python train.py --model="self-supervised audio encoder (BEST-RQ)" --n_mels=40 --win_length=512 --head_dim=48 --bias="none" --dropout=0.05 --momentum=0.95 --adamw_weight_decay_other_params=0.05
Rows from block 4 of a small self-supervised audio encoder (BEST-RQ), named by matrix and row number. Rows with one number belong to one neuron. Each number is 200 + 30 x the weight over its row's rms, rounded and kept within 0 to 999. All counts start at 0. After the name is the row's rms in percent of the matrix's.
After each neuron's rows are labels from the 100 clips, of 14848, where the neuron reaches its highest value: "responds to" is what is common among them. Only what is clearly more common there than usual is listed. The data: telephone keypad tones over noise or synthetic speech.
# fc1: MLP up (model.blocks.4.mlp.fc1.weight, 576x192), inputs 0-95
# fc2: MLP down (model.blocks.4.mlp.fc2.weight, 192x576, transposed), outputs 0-95

fc1.107,102,207,229,179,185,202,204,206,239,158,177,166,197,177,179,176,224,215,190,215,188,238,211,224,181,200,249,208,177,222,225,247,207,210,220,163,183,183,147,223,169,140,247,237,183,192,182,173,269,221,157,230,270,227,184,196,198,166,217,207,212,199,258,252,180,235,217,197,173,146,170,164,173,164,259,206,201,193,180,222,217,228,152,222,225,186,181,180,229,143,252,251,225,240,196,214,225
fc2.107,095,242,216,198,157,222,227,185,175,201,202,172,208,160,218,215,228,197,211,285,170,191,199,175,212,233,155,235,208,244,210,299,200,219,162,229,183,168,193,258,164,219,187,193,181,161,229,202,199,221,165,215,187,202,201,151,234,197,248,172,184,213,217,185,158,210,196,196,165,185,218,185,158,172,179,192,212,209,221,170,224,195,171,186,206,170,231,202,166,170,222,155,156,188,250,238,204
responds to: number of keys: 9

fc1.500,070,202,202,189,212,173,217,159,132,199,239,192,253,179,231,191,172,203,163,195,206,208,192,194,166,198,168,216,223,236,166,260,210,150,210,202,200,207,242,211,199,230,166,241,140,187,179,171,171,200,186,137,235,256,220,200,218,214,190,211,196,173,224,193,217,223,199,176,246,239,213,213,206,208,210,213,187,186,221,131,229,188,252,184,256,229,250,215,186,155,176,240,245,248,218,183,263
fc2.500,064,186,170,256,154,189,183,187,323,199,151,243,185,213,164,181,242,228,219,206,209,246,274,209,213,239,199,197,180,197,217,211,220,201,139,252,190,210,174,217,200,192,197,203,219,162,215,187,165,180,220,193,237,189,201,180,179,182,199,197,166,225,177,154,206,178,128,209,208,180,185,231,198,156,231,187,179,212,158,257,157,189,156,202,180,185,174,237,190,214,218,184,146,218,212,183,196
responds to: rumble; clipping

fc1.309,103,207,175,207,164,240,150,241,198,188,249,194,198,225,171,183,170,202,202,206,165,244,230,188,196,208,191,159,224,194,171,164,180,259,178,193,191,221,194,154,255,193,196,178,237,235,161,208,213,216,207,149,208,213,237,167,160,186,227,249,182,211,232,121,187,216,144,178,205,164,166,211,215,215,221,231,163,200,215,195,153,231,196,184,241,181,141,222,223,175,260,220,156,178,227,196,258
fc2.309,104,192,214,187,223,173,214,170,186,276,219,197,223,199,274,219,201,215,225,179,186,169,139,184,237,200,223,220,166,209,208,213,181,150,197,220,196,162,122,239,182,204,174,199,207,199,264,187,215,131,177,250,172,200,159,189,194,214,203,170,183,200,199,272,229,177,223,269,174,229,181,195,137,202,238,167,156,220,174,190,179,208,159,180,204,207,276,207,178,247,163,181,210,223,167,198,155
responds to: number of keys: 9

fc1.503,095,182,223,176,236,174,222,153,182,163,170,200,200,212,264,207,164,206,189,201,234,242,215,193,189,188,156,200,175,207,198,263,170,204,208,227,163,222,175,195,221,207,189,271,223,222,214,229,180,210,254,170,226,196,155,241,211,189,184,189,196,196,170,191,199,174,215,142,196,176,175,179,198,199,160,207,217,185,188,151,206,210,177,238,184,157,220,282,189,202,164,208,218,262,141,232,212
fc2.503,097,173,202,248,165,250,173,135,172,217,206,198,250,151,156,202,245,232,175,150,188,226,208,213,139,212,156,226,195,227,227,161,254,171,200,182,222,250,209,195,207,168,202,194,219,195,212,177,263,193,221,221,147,199,158,191,232,243,205,229,193,216,176,240,230,214,246,205,176,180,203,276,174,198,171,152,197,130,180,155,203,202,207,198,135,176,195,193,176,233,138,215,227,192,206,175,173
responds to: reverberation; number of keys: 8; number of keys: 9

fc1.361,120,195,184,227,185,200,213,247,270,204,219,229,193,244,207,202,168,207,201,179,167,150,230,172,213,193,148,207,233,159,223,235,204,257,203,183,207,165,198,214,197,262,246,159,148,209,174,185,200,231,221,230,184,216,201,237,200,197,195,227,233,187,183,159,160,246,203,195,155,241,172,219,117,188,248,261,224,225,216,228,196,236,209,198,207,146,182,182,175,169,191,153,282,215,163,183,163
fc2.361,114,214,170,212,226,176,188,231,136,158,236,164,154,194,206,224,180,211,255,210,214,197,161,246,218,197,118,213,196,168,162,191,274,224,236,270,220,224,237,188,139,204,228,205,201,153,146,204,193,218,223,180,167,253,198,219,237,206,225,184,223,159,192,180,267,192,213,208,222,213,180,203,211,194,199,245,219,223,195,185,196,144,231,179,227,230,189,208,180,200,221,164,184,160,220,169,206
responds to: number of keys: 8

fc1.546,107,236,213,221,181,196,233,226,204,202,152,142,196,226,171,264,162,202,244,212,128,231,252,188,240,213,204,215,156,200,163,144,197,191,168,184,194,189,213,228,218,231,225,197,212,269,158,217,184,209,155,215,173,250,142,237,194,147,244,214,211,247,214,195,254,212,182,220,158,196,244,206,191,164,206,222,253,197,171,202,205,191,226,230,188,176,245,193,243,223,183,175,211,158,219,201,196
fc2.546,100,142,205,208,195,196,277,186,218,237,152,180,216,185,236,177,214,184,187,220,210,205,197,194,204,160,247,186,205,249,162,179,197,142,194,161,174,180,152,231,194,175,231,202,221,215,227,160,207,163,159,207,201,246,207,206,226,120,181,202,242,204,225,226,201,273,228,170,155,257,236,240,200,232,219,203,224,143,199,168,225,193,177,188,148,216,208,238,213,176,186,255,232,238,210,206,125
responds to: speech

fc1.314,109,243,224,219,169,211,164,196,169,137,170,206,179,186,196,215,185,219,153,218,292,238,206,215,229,192,170,162,185,233,183,259,248,256,148,206,199,243,185,220,221,180,190,219,178,171,202,269,177,194,245,177,189,214,192,230,167,213,187,197,224,215,217,240,219,227,213,188,199,150,241,176,212,228,159,204,220,216,190,234,160,242,194,142,219,166,213,212,237,222,213,179,240,228,205,182,211
fc2.314,104,161,223,224,222,290,226,204,240,200,173,225,256,193,221,203,194,234,201,170,190,206,172,240,223,160,157,178,281,203,200,188,248,211,213,156,210,219,206,181,181,176,218,163,195,147,186,199,206,186,201,207,155,196,226,130,143,172,166,193,183,221,203,191,269,202,257,183,210,198,218,214,240,171,232,177,125,268,214,179,180,261,158,220,203,242,165,188,178,175,181,194,224,159,253,199,208
responds to: speech

fc1.563,094,162,194,182,205,203,199,231,196,212,149,189,211,181,264,155,206,176,215,237,223,196,210,177,214,204,168,202,204,278,224,246,150,250,208,235,217,208,200,150,206,152,239,165,251,137,140,227,183,239,177,191,242,217,177,206,186,239,199,207,226,183,196,176,239,188,184,182,202,182,164,246,164,194,194,232,161,170,222,203,213,166,164,242,199,242,137,179,223,206,170,224,243,237,181,196,212
fc2.563,097,235,209,222,200,185,205,183,161,203,183,167,176,164,198,182,188,152,191,210,239,181,180,200,158,164,163,199,193,247,161,178,222,221,203,154,234,267,174,201,210,193,187,212,241,169,182,170,175,165,272,232,186,219,258,231,194,220,168,210,185,239,183,220,220,169,201,183,223,213,180,209,185,156,190,228,194,204,212,186,238,164,169,213,206,185,251,130,231,208,213,218,199,236,174,266,180
responds to: rumble

fc1.8,100,231,183,193,180,187,201,219,234,118,163,175,145,203,174,272,179,168,218,211,155,234,193,208,200,216,236,164,170,238,203,229,157,201,227,201,227,172,238,209,233,202,202,238,184,235,187,195,159,195,188,203,195,232,180,141,204,137,157,187,176,185,187,173,198,268,170,216,232,227,194,133,227,186,183,228,201,189,165,179,175,180,208,167,210,216,196,232,254,215,145,204,254,226,236,154,219
fc2.8,088,190,240,154,180,220,235,161,196,180,202,132,215,175,253,228,170,195,202,164,195,191,205,169,202,182,206,251,204,192,226,198,186,197,265,198,202,171,162,235,171,178,197,173,211,215,260,280,199,194,214,220,198,158,291,207,217,192,147,189,171,172,166,204,142,240,195,221,199,212,176,225,156,198,192,212,224,219,249,170,223,187,191,212,261,190,176,222,189,192,160,224,168,278,177,248,204
responds to: clipping

fc1.30,096,195,239,250,251,178,164,192,162,231,263,172,245,163,219,206,220,206,178,214,192,173,218,169,219,192,290,256,211,244,177,144,143,211,170,244,198,161,203,171,198,222,202,198,216,181,204,171,195,161,193,234,200,211,165,225,181,167,174,179,203,238,155,227,222,238,166,200,176,194,222,236,205,177,168,229,207,255,236,199,206,200,234,160,228,214,308,229,248,174,221,196,187,162,209,234,243
fc2.30,092,208,270,155,222,184,176,196,221,202,198,242,160,241,226,207,217,194,183,209,207,191,191,217,176,156,216,196,218,169,207,187,188,226,157,163,193,183,201,232,279,148,199,176,176,282,209,184,190,220,155,219,197,163,247,180,162,205,229,233,218,240,177,119,171,194,188,175,220,215,186,157,192,215,191,293,176,221,173,207,182,183,214,190,177,213,231,205,202,205,226,228,165,206,257,215,206
responds to: muffled (low-pass)

fc1.463,098,195,183,171,177,154,210,162,207,194,206,225,265,238,210,268,162,167,223,238,141,203,249,170,221,151,252,196,190,211,135,216,172,169,226,228,248,219,158,228,230,238,238,191,196,209,164,194,193,164,235,160,207,176,183,241,169,230,180,187,213,223,225,175,182,227,220,175,232,177,206,200,215,216,174,182,209,204,182,149,178,200,158,196,213,190,166,177,207,150,186,245,206,264,156,205,207
fc2.463,101,181,126,228,196,174,204,196,172,184,213,235,166,212,221,258,196,255,176,211,249,214,224,243,163,159,216,222,203,185,210,169,184,190,176,237,198,202,198,247,193,220,144,218,163,220,172,198,197,195,266,204,179,177,197,190,173,263,249,222,209,155,186,195,148,211,208,249,263,201,169,230,157,204,227,228,264,203,239,149,205,214,182,195,237,184,193,251,240,227,184,163,265,189,193,152,135
responds to: rumble

fc1.544,057,203,203,217,198,253,196,227,182,206,163,253,185,239,184,245,165,229,205,210,191,191,214,247,243,188,221,185,190,165,217,231,189,204,176,203,250,271,202,243,233,217,126,245,224,214,162,242,172,215,211,195,221,180,220,196,190,194,193,197,156,140,207,156,199,163,152,167,264,206,237,177,171,151,177,198,189,193,183,138,256,201,155,234,196,227,232,218,184,167,225,184,207,193,235,192,243
fc2.544,062,194,163,196,193,218,218,175,232,173,221,194,190,180,246,188,227,166,181,211,231,238,220,204,279,186,192,195,168,208,139,209,143,239,228,210,240,236,176,183,205,216,233,196,211,222,202,150,167,199,218,188,189,198,181,223,214,224,283,240,217,195,165,186,193,173,193,197,134,203,205,151,133,200,143,168,241,193,255,182,173,235,142,252,229,150,238,159,231,233,195,205,156,204,234,163,200
responds to: mains hum; reverberation

fc1.355,117,187,250,213,274,237,187,230,233,182,234,168,202,194,157,229,193,170,203,166,209,235,272,192,164,160,214,197,200,207,208,246,172,240,212,151,135,195,153,237,211,242,182,220,156,227,199,201,220,202,187,215,206,225,179,198,192,211,211,204,210,190,189,159,183,175,237,206,210,232,218,150,227,199,182,215,226,222,255,183,203,215,196,195,165,214,196,180,211,173,222,240,187,192,204,178,233
fc2.355,109,150,190,220,194,222,203,229,204,277,173,200,263,238,208,201,178,221,167,141,147,182,149,237,230,227,211,147,228,176,134,198,275,209,217,188,207,227,251,179,186,228,166,197,199,150,246,205,180,173,219,155,146,196,165,227,217,169,215,219,201,184,215,244,173,183,201,207,158,199,170,163,168,240,218,242,242,228,153,200,190,204,171,239,182,154,235,177,196,162,234,207,226,177,205,218,164
responds to: muffled (low-pass); clipping

fc1.158,094,233,169,207,170,263,174,210,215,186,233,175,161,180,228,207,202,227,158,157,206,196,207,164,158,217,223,186,158,210,192,229,192,208,227,204,165,198,147,240,268,220,210,204,248,217,217,194,215,198,234,184,243,142,221,249,164,183,198,129,178,209,169,170,168,227,224,204,259,189,161,211,143,230,212,203,164,250,212,239,211,166,147,198,201,187,200,173,254,248,219,214,197,173,214,191,166
fc2.158,102,172,227,190,227,166,186,213,157,194,225,183,265,217,216,161,200,176,158,199,246,217,213,232,201,219,180,214,203,174,229,165,190,229,157,156,150,224,193,192,235,188,174,159,216,209,194,126,200,219,176,188,140,156,165,178,219,221,131,172,198,175,189,198,177,193,199,206,161,204,246,188,213,222,132,172,207,225,168,213,203,165,197,166,192,224,198,202,216,244,213,216,149,215,296,235,256
responds to: muffled (low-pass); number of keys: 7

fc1.447,079,183,158,224,216,222,191,206,213,227,218,199,205,196,207,205,220,205,202,190,179,214,190,188,197,175,201,155,182,172,166,275,218,174,238,214,268,196,162,204,166,158,158,161,211,222,158,186,177,211,192,186,189,212,210,166,165,189,143,177,168,171,193,203,237,179,156,197,186,180,196,129,247,186,203,194,200,212,204,182,226,208,209,179,209,195,205,154,204,238,210,230,278,211,155,132,189
fc2.447,079,237,234,251,230,229,200,165,218,133,160,186,199,183,170,222,181,223,204,229,187,261,204,173,198,179,212,189,161,256,210,195,221,216,227,240,141,223,197,218,243,186,175,259,203,132,169,187,215,228,235,211,130,199,171,234,209,184,188,224,264,236,198,203,198,205,198,195,157,165,244,257,202,198,174,197,179,217,205,213,192,240,197,219,234,146,208,192,219,176,197,211,163,235,236,234,196
responds to: mains hum

fc1.121,122,160,165,180,214,213,202,213,198,161,216,211,207,218,190,257,183,205,187,246,173,170,213,182,153,169,185,215,202,228,240,223,205,263,192,152,177,214,120,212,158,195,182,221,254,152,139,180,173,240,196,214,279,219,193,223,226,215,199,237,187,170,203,245,201,214,208,210,172,205,169,178,200,168,261,200,158,202,257,220,228,217,233,241,184,183,157,159,208,151,176,205,212,214,228,180,186
fc2.121,127,219,217,202,163,167,169,216,257,212,201,168,180,200,210,129,175,246,176,200,246,244,207,214,136,229,178,210,192,238,218,198,213,219,241,222,175,199,154,289,225,204,230,190,266,224,180,207,189,181,146,191,211,212,175,175,205,262,203,191,161,210,275,186,191,211,196,144,200,163,192,194,225,162,214,192,221,217,221,246,234,176,173,205,167,189,195,188,174,190,228,193,150,183,211,186,183
responds to: number of keys: 9; key "6"

fc1.328,097,196,188,195,177,159,183,144,270,204,238,171,172,230,243,171,215,180,229,158,201,210,192,213,192,207,216,185,161,176,201,282,225,206,210,238,156,199,167,184,171,195,183,188,201,206,144,255,153,188,224,211,175,207,119,208,159,141,226,190,187,238,163,166,224,219,225,169,248,222,193,207,224,280,162,180,184,180,237,162,204,184,244,185,164,224,187,230,273,228,215,261,234,169,165,246,194
fc2.328,103,111,170,172,147,226,239,194,181,205,200,207,260,179,181,234,222,149,172,206,172,212,190,190,163,261,198,211,194,213,170,132,256,202,221,215,189,187,234,144,197,216,215,170,212,159,185,245,168,256,182,189,234,218,210,272,219,206,214,208,229,211,208,210,231,150,182,223,167,148,190,204,179,176,233,187,222,231,179,211,194,196,214,268,202,134,253,211,256,200,222,223,155,188,257,183,212
responds to: clipping; speech; pink noise

fc1.421,096,190,189,230,213,219,163,202,168,187,192,145,174,177,220,197,205,237,250,168,168,215,189,197,235,168,144,221,141,215,185,205,224,198,215,192,180,184,231,237,218,225,203,225,163,192,292,175,212,135,161,150,190,226,210,204,141,216,172,199,191,199,179,217,275,240,233,168,198,242,154,206,203,173,185,210,185,262,211,206,194,228,171,138,150,246,203,209,209,228,165,262,186,193,200,207,210
fc2.421,091,168,202,168,151,219,152,224,238,186,174,238,210,215,260,183,200,152,195,205,188,190,180,168,185,170,220,151,216,198,159,162,207,182,196,234,205,263,208,145,180,186,187,167,201,218,151,237,226,246,213,190,198,220,174,170,204,223,194,195,189,223,210,179,198,165,169,161,254,170,230,210,225,229,218,223,240,206,230,190,199,160,194,239,252,202,149,241,147,262,242,212,188,220,178,198,219
responds to: number of keys: 9

fc1.144,100,240,190,232,216,223,203,221,193,230,205,199,205,192,193,255,213,228,146,162,174,182,230,164,201,176,210,160,169,160,175,214,164,203,275,238,184,219,189,154,174,221,263,198,178,215,150,193,231,204,224,255,269,186,217,161,220,185,208,157,126,210,171,220,208,155,161,205,217,206,221,190,215,234,203,223,197,233,202,242,190,170,210,155,168,222,215,158,162,160,208,181,277,178,209,193,197
fc2.144,106,171,144,240,186,171,236,203,188,187,217,200,220,185,168,204,205,197,223,175,217,170,243,155,210,204,216,203,221,251,190,167,251,212,202,195,183,196,214,179,173,199,210,181,187,232,229,176,203,203,178,219,167,232,227,209,223,236,161,119,252,230,170,206,146,187,176,214,192,259,176,197,209,228,182,214,242,234,209,209,195,204,170,185,151,238,254,208,238,128,205,139,222,197,235,218,207
responds to: reverberation

fc1.79,123,227,140,206,159,146,208,204,236,225,253,226,243,155,179,177,187,211,218,200,210,207,201,211,268,201,161,162,148,168,195,249,232,210,241,185,129,189,188,221,194,234,226,239,160,225,242,187,232,234,201,200,174,223,195,185,238,216,186,219,171,157,254,146,206,212,209,165,222,201,201,213,208,178,223,229,216,174,201,218,168,189,162,264,200,206,190,215,232,186,196,148,199,225,204,181,165
fc2.79,098,199,186,168,204,206,172,178,212,210,187,183,162,226,238,157,201,219,157,206,195,193,209,273,209,202,196,209,153,170,186,261,182,203,244,221,191,175,161,223,200,156,183,213,264,219,218,202,254,233,214,184,168,209,150,192,173,241,237,168,197,190,220,150,232,187,178,221,220,201,216,192,216,214,243,190,161,221,195,307,152,178,246,201,209,123,172,244,187,164,241,227,182,205,202,226,225
responds to: speech; clipping

fc1.125,107,187,173,197,255,226,228,244,232,195,177,178,184,198,239,208,181,158,183,231,198,184,256,181,226,201,204,224,132,231,199,188,135,224,201,202,195,176,180,222,178,178,255,197,194,179,230,186,164,218,204,178,213,213,180,162,216,220,252,179,214,245,199,233,176,269,190,189,198,161,219,187,190,145,204,169,183,128,280,181,173,226,180,276,207,215,176,141,220,173,169,274,228,202,200,196,194
fc2.125,114,242,206,257,178,183,167,210,171,201,191,197,171,177,215,162,178,136,199,237,181,172,193,141,209,205,145,254,173,215,192,221,210,178,174,211,187,207,189,195,206,216,179,210,175,223,189,223,235,179,204,193,162,225,236,225,201,241,236,194,193,169,262,187,196,208,211,258,260,192,232,233,222,173,186,206,175,220,152,227,207,214,178,153,164,200,118,225,205,221,235,176,161,247,205,219,164
responds to: rumble

fc1.389,095,178,166,214,212,200,160,240,203,186,184,209,226,119,194,175,203,191,212,235,220,193,268,160,244,197,235,187,232,144,225,250,221,131,241,223,193,212,144,254,149,158,240,193,247,194,159,226,191,175,188,217,177,184,178,198,254,156,205,272,186,180,205,232,159,215,186,207,179,205,190,259,178,207,188,194,219,217,226,197,233,208,235,173,120,171,210,227,182,135,229,189,178,172,183,189,256
fc2.389,093,230,168,200,219,233,227,205,202,181,236,202,225,205,201,175,189,159,245,215,238,187,224,183,227,186,242,244,163,178,225,200,226,235,211,235,233,225,184,201,193,182,195,186,210,209,233,196,216,237,198,160,190,171,178,186,225,178,218,141,166,193,214,208,172,175,160,246,159,173,199,129,158,176,190,213,128,173,244,172,204,170,197,180,196,178,222,257,197,171,244,138,198,174,233,194,228
responds to: number of keys: 8

fc1.334,103,196,191,198,222,177,195,198,195,167,160,187,224,195,237,158,216,224,213,192,214,168,168,218,256,201,200,227,253,203,206,245,277,208,153,189,204,175,236,157,229,167,216,202,171,280,183,220,219,205,180,168,182,198,218,205,207,208,193,225,218,174,157,231,150,262,208,149,211,205,187,234,192,222,202,196,219,209,212,190,163,172,234,253,222,112,224,173,198,273,189,173,160,250,220,154,212
fc2.334,111,215,205,212,176,219,200,172,222,224,213,182,208,192,191,206,202,180,226,214,147,207,152,183,207,212,217,227,210,253,182,214,203,205,185,174,213,187,160,192,171,214,189,223,266,189,184,198,201,210,216,219,189,194,215,182,213,149,218,207,193,141,245,215,217,163,229,224,200,184,157,128,158,269,188,250,213,212,209,246,174,215,177,182,150,188,220,162,238,147,207,231,211,168,226,103,236
responds to: rumble; number of keys: 6

fc1.247,120,138,200,180,221,181,162,214,219,181,178,248,192,172,217,236,213,243,165,221,148,202,239,241,170,167,176,217,165,167,187,207,163,218,193,204,222,210,158,227,166,212,229,223,192,220,205,179,178,199,189,198,239,218,223,197,238,195,198,188,188,197,202,241,130,165,251,197,172,246,230,241,264,179,155,160,159,177,257,194,200,218,187,223,155,206,182,223,221,195,203,225,249,215,172,164,148
fc2.247,121,178,271,165,232,123,126,216,153,223,188,181,265,216,209,170,138,202,198,189,194,172,205,173,185,161,202,144,194,163,182,168,167,169,231,192,213,201,241,219,168,227,212,248,160,178,242,226,191,233,166,222,187,228,146,202,179,180,220,187,193,193,190,175,217,192,243,264,154,202,197,210,187,234,221,175,238,188,132,180,174,173,244,175,191,178,232,208,194,261,192,164,209,242,170,198,215
responds to: number of keys: 8; number of keys: 9

fc1.264,080,236,150,195,239,194,189,198,186,198,195,199,185,208,209,169,217,242,168,192,205,237,175,175,233,190,219,255,185,213,259,184,187,212,247,239,211,226,171,214,141,220,203,148,211,192,144,130,281,218,244,194,212,189,235,121,200,177,216,206,190,152,183,131,183,183,186,226,182,160,159,239,188,149,173,226,206,175,169,163,191,192,181,190,137,226,201,226,217,211,206,235,198,242,187,156,260
fc2.264,080,148,183,191,176,211,233,184,196,195,169,164,233,179,166,252,222,185,242,195,190,176,217,185,166,255,173,157,218,140,154,207,179,190,147,248,195,218,164,172,198,198,212,200,195,182,201,197,183,175,171,216,239,242,213,208,198,206,202,132,182,213,198,229,230,196,205,149,235,227,201,222,230,178,205,245,177,179,241,207,215,243,207,224,192,208,166,184,265,236,154,195,135,226,220,155,200
responds to: clipping

fc1.357,080,213,227,229,210,150,192,208,199,221,198,179,142,212,183,207,167,160,187,194,198,192,187,169,222,189,199,198,236,240,266,174,155,182,200,207,195,158,228,194,201,209,220,243,233,183,204,205,204,199,179,194,208,182,162,179,186,151,181,191,161,192,243,192,193,202,175,217,191,186,238,179,190,253,161,190,125,185,191,143,248,244,244,229,256,262,170,178,163,184,168,167,212,185,188,196,205
fc2.357,077,247,203,176,205,247,217,177,210,151,230,173,213,137,189,262,186,221,219,196,204,240,192,176,216,226,202,172,172,177,231,203,254,188,227,170,207,202,168,195,212,126,206,147,202,236,209,199,232,212,209,214,164,229,210,239,161,165,215,239,151,177,229,224,197,214,187,188,208,205,213,182,173,170,205,240,265,197,173,185,151,225,183,226,233,190,207,149,239,222,257,188,191,200,233,187,172
responds to: clipping

fc1.471,107,214,194,204,183,171,164,258,223,197,197,176,179,244,175,193,231,200,141,234,195,192,179,143,156,203,196,136,151,184,199,243,160,232,215,200,173,192,131,219,238,215,191,213,174,192,193,166,247,159,215,205,234,166,174,220,216,229,221,255,200,208,208,191,222,209,195,191,237,208,188,201,231,148,196,197,191,180,251,204,184,202,175,228,202,175,125,163,188,204,265,238,182,210,211,174,204
fc2.471,114,186,207,222,188,186,170,248,207,231,174,179,169,229,209,225,254,211,127,204,159,171,241,200,210,206,259,169,202,245,221,188,200,181,179,163,182,222,258,178,228,248,216,200,213,235,246,222,185,141,162,185,187,164,230,216,189,143,205,220,166,196,202,153,180,159,210,229,160,250,200,208,250,159,194,150,180,131,232,180,179,188,236,210,227,180,179,186,249,164,172,193,146,188,189,235,178
responds to: reverberation; mains hum

fc1.412,100,157,262,184,208,182,188,225,209,220,195,148,241,210,212,174,215,150,166,195,138,195,172,188,213,175,271,195,232,169,150,198,182,160,222,202,217,196,170,174,229,243,182,205,214,182,212,192,210,197,191,216,155,227,226,173,178,213,227,217,146,184,181,183,224,205,160,238,192,195,242,241,183,207,205,144,156,223,245,261,187,229,184,137,231,189,210,201,237,238,267,155,219,150,229,126,187
fc2.412,103,169,241,173,127,251,120,207,218,196,226,167,153,157,191,220,221,218,204,159,227,207,211,202,158,218,221,202,148,252,199,204,231,246,211,169,205,150,163,245,187,157,210,212,219,176,156,184,212,186,248,240,174,190,187,209,189,230,173,236,182,196,204,208,239,246,189,163,215,152,141,238,218,203,224,242,240,204,219,174,215,224,183,167,215,143,217,193,141,173,212,264,206,235,173,211,189
responds to: number of keys: 8

fc1.373,100,266,233,216,219,201,206,215,158,206,194,207,224,229,217,207,204,211,206,166,221,157,262,188,229,186,166,204,204,215,209,249,195,158,219,217,219,167,150,217,211,193,189,184,195,192,147,164,209,200,247,200,196,229,194,234,162,144,176,224,220,234,202,146,149,209,197,222,210,216,136,240,222,205,200,192,212,240,165,199,209,185,173,219,235,194,219,188,230,234,205,219,214,168,230,184,215
fc2.373,095,190,219,248,147,207,191,186,178,219,198,186,202,185,233,251,258,162,216,206,194,209,170,242,220,185,154,163,201,196,230,253,176,181,127,174,194,174,174,206,228,140,196,223,217,181,239,183,192,206,215,121,176,243,178,239,239,163,214,248,194,231,156,211,213,152,207,190,181,176,200,253,164,157,242,199,207,259,233,212,257,177,138,149,175,196,182,188,191,221,205,186,165,215,219,199,223
responds to: rumble; pink noise; clipping

fc1.337,078,164,236,161,189,229,198,199,178,211,204,199,223,218,214,165,158,165,234,192,163,219,213,217,268,227,174,218,218,169,248,245,161,187,224,194,268,203,168,185,202,193,163,183,242,205,231,176,238,192,236,204,219,177,151,186,180,204,215,217,247,193,229,157,222,175,146,193,178,232,171,201,206,215,199,183,192,203,171,284,249,205,215,189,199,179,215,212,199,233,169,146,286,192,262,222,220
fc2.337,076,219,255,210,196,160,191,171,235,190,211,237,209,173,190,227,211,186,144,242,148,246,167,193,182,187,199,159,170,218,185,181,205,261,175,194,182,232,184,191,245,200,187,217,195,168,253,221,208,175,192,252,145,282,205,253,221,239,237,231,209,135,151,159,218,196,175,177,173,246,182,159,157,246,177,243,206,283,225,214,183,228,221,197,238,181,232,177,204,188,195,200,182,220,191,223,222
responds to: pink noise; number of keys: 1

fc1.212,112,212,249,155,219,218,225,195,147,161,194,202,176,187,198,194,169,198,204,216,219,212,235,147,201,184,150,158,169,166,214,215,189,213,156,153,211,253,187,174,195,231,210,260,163,166,205,123,149,250,227,197,207,191,229,226,217,184,150,248,202,192,156,219,223,210,232,195,170,144,213,201,222,212,220,187,232,174,235,178,198,194,244,229,267,175,221,234,229,190,190,262,225,188,212,222,236
fc2.212,113,193,198,245,144,225,196,199,208,202,174,190,167,175,206,170,180,224,178,226,147,296,246,255,220,200,200,206,147,228,198,199,249,188,190,236,220,183,230,188,228,167,215,154,190,239,175,217,210,193,212,195,191,194,248,190,215,221,213,218,205,220,218,179,222,162,212,215,231,160,201,217,182,128,202,137,218,203,166,211,179,158,163,141,199,256,166,166,121,217,207,240,195,201,197,190,164
responds to: number of keys: 9

fc1.353,102,213,213,183,181,205,208,199,178,207,144,152,195,171,173,222,226,185,165,217,127,170,189,237,183,182,221,197,206,217,268,233,208,202,156,202,233,211,174,188,184,256,227,132,175,200,239,209,239,226,200,188,220,251,227,163,179,249,162,181,207,176,174,211,219,210,138,184,202,192,267,244,221,172,209,181,185,209,189,177,215,218,179,202,186,168,200,200,239,188,206,247,182,214,261,197,242
fc2.353,096,188,153,210,167,218,199,191,190,165,222,171,182,135,186,181,133,180,222,221,177,153,201,201,207,204,184,235,214,237,195,134,225,209,210,198,176,197,251,196,170,214,197,252,222,237,158,213,165,210,227,161,221,199,146,235,204,202,126,249,240,183,195,218,221,269,226,186,197,208,193,157,173,262,173,192,196,183,232,205,173,179,295,140,161,228,203,193,182,193,185,215,145,176,219,212,206
responds to: reverberation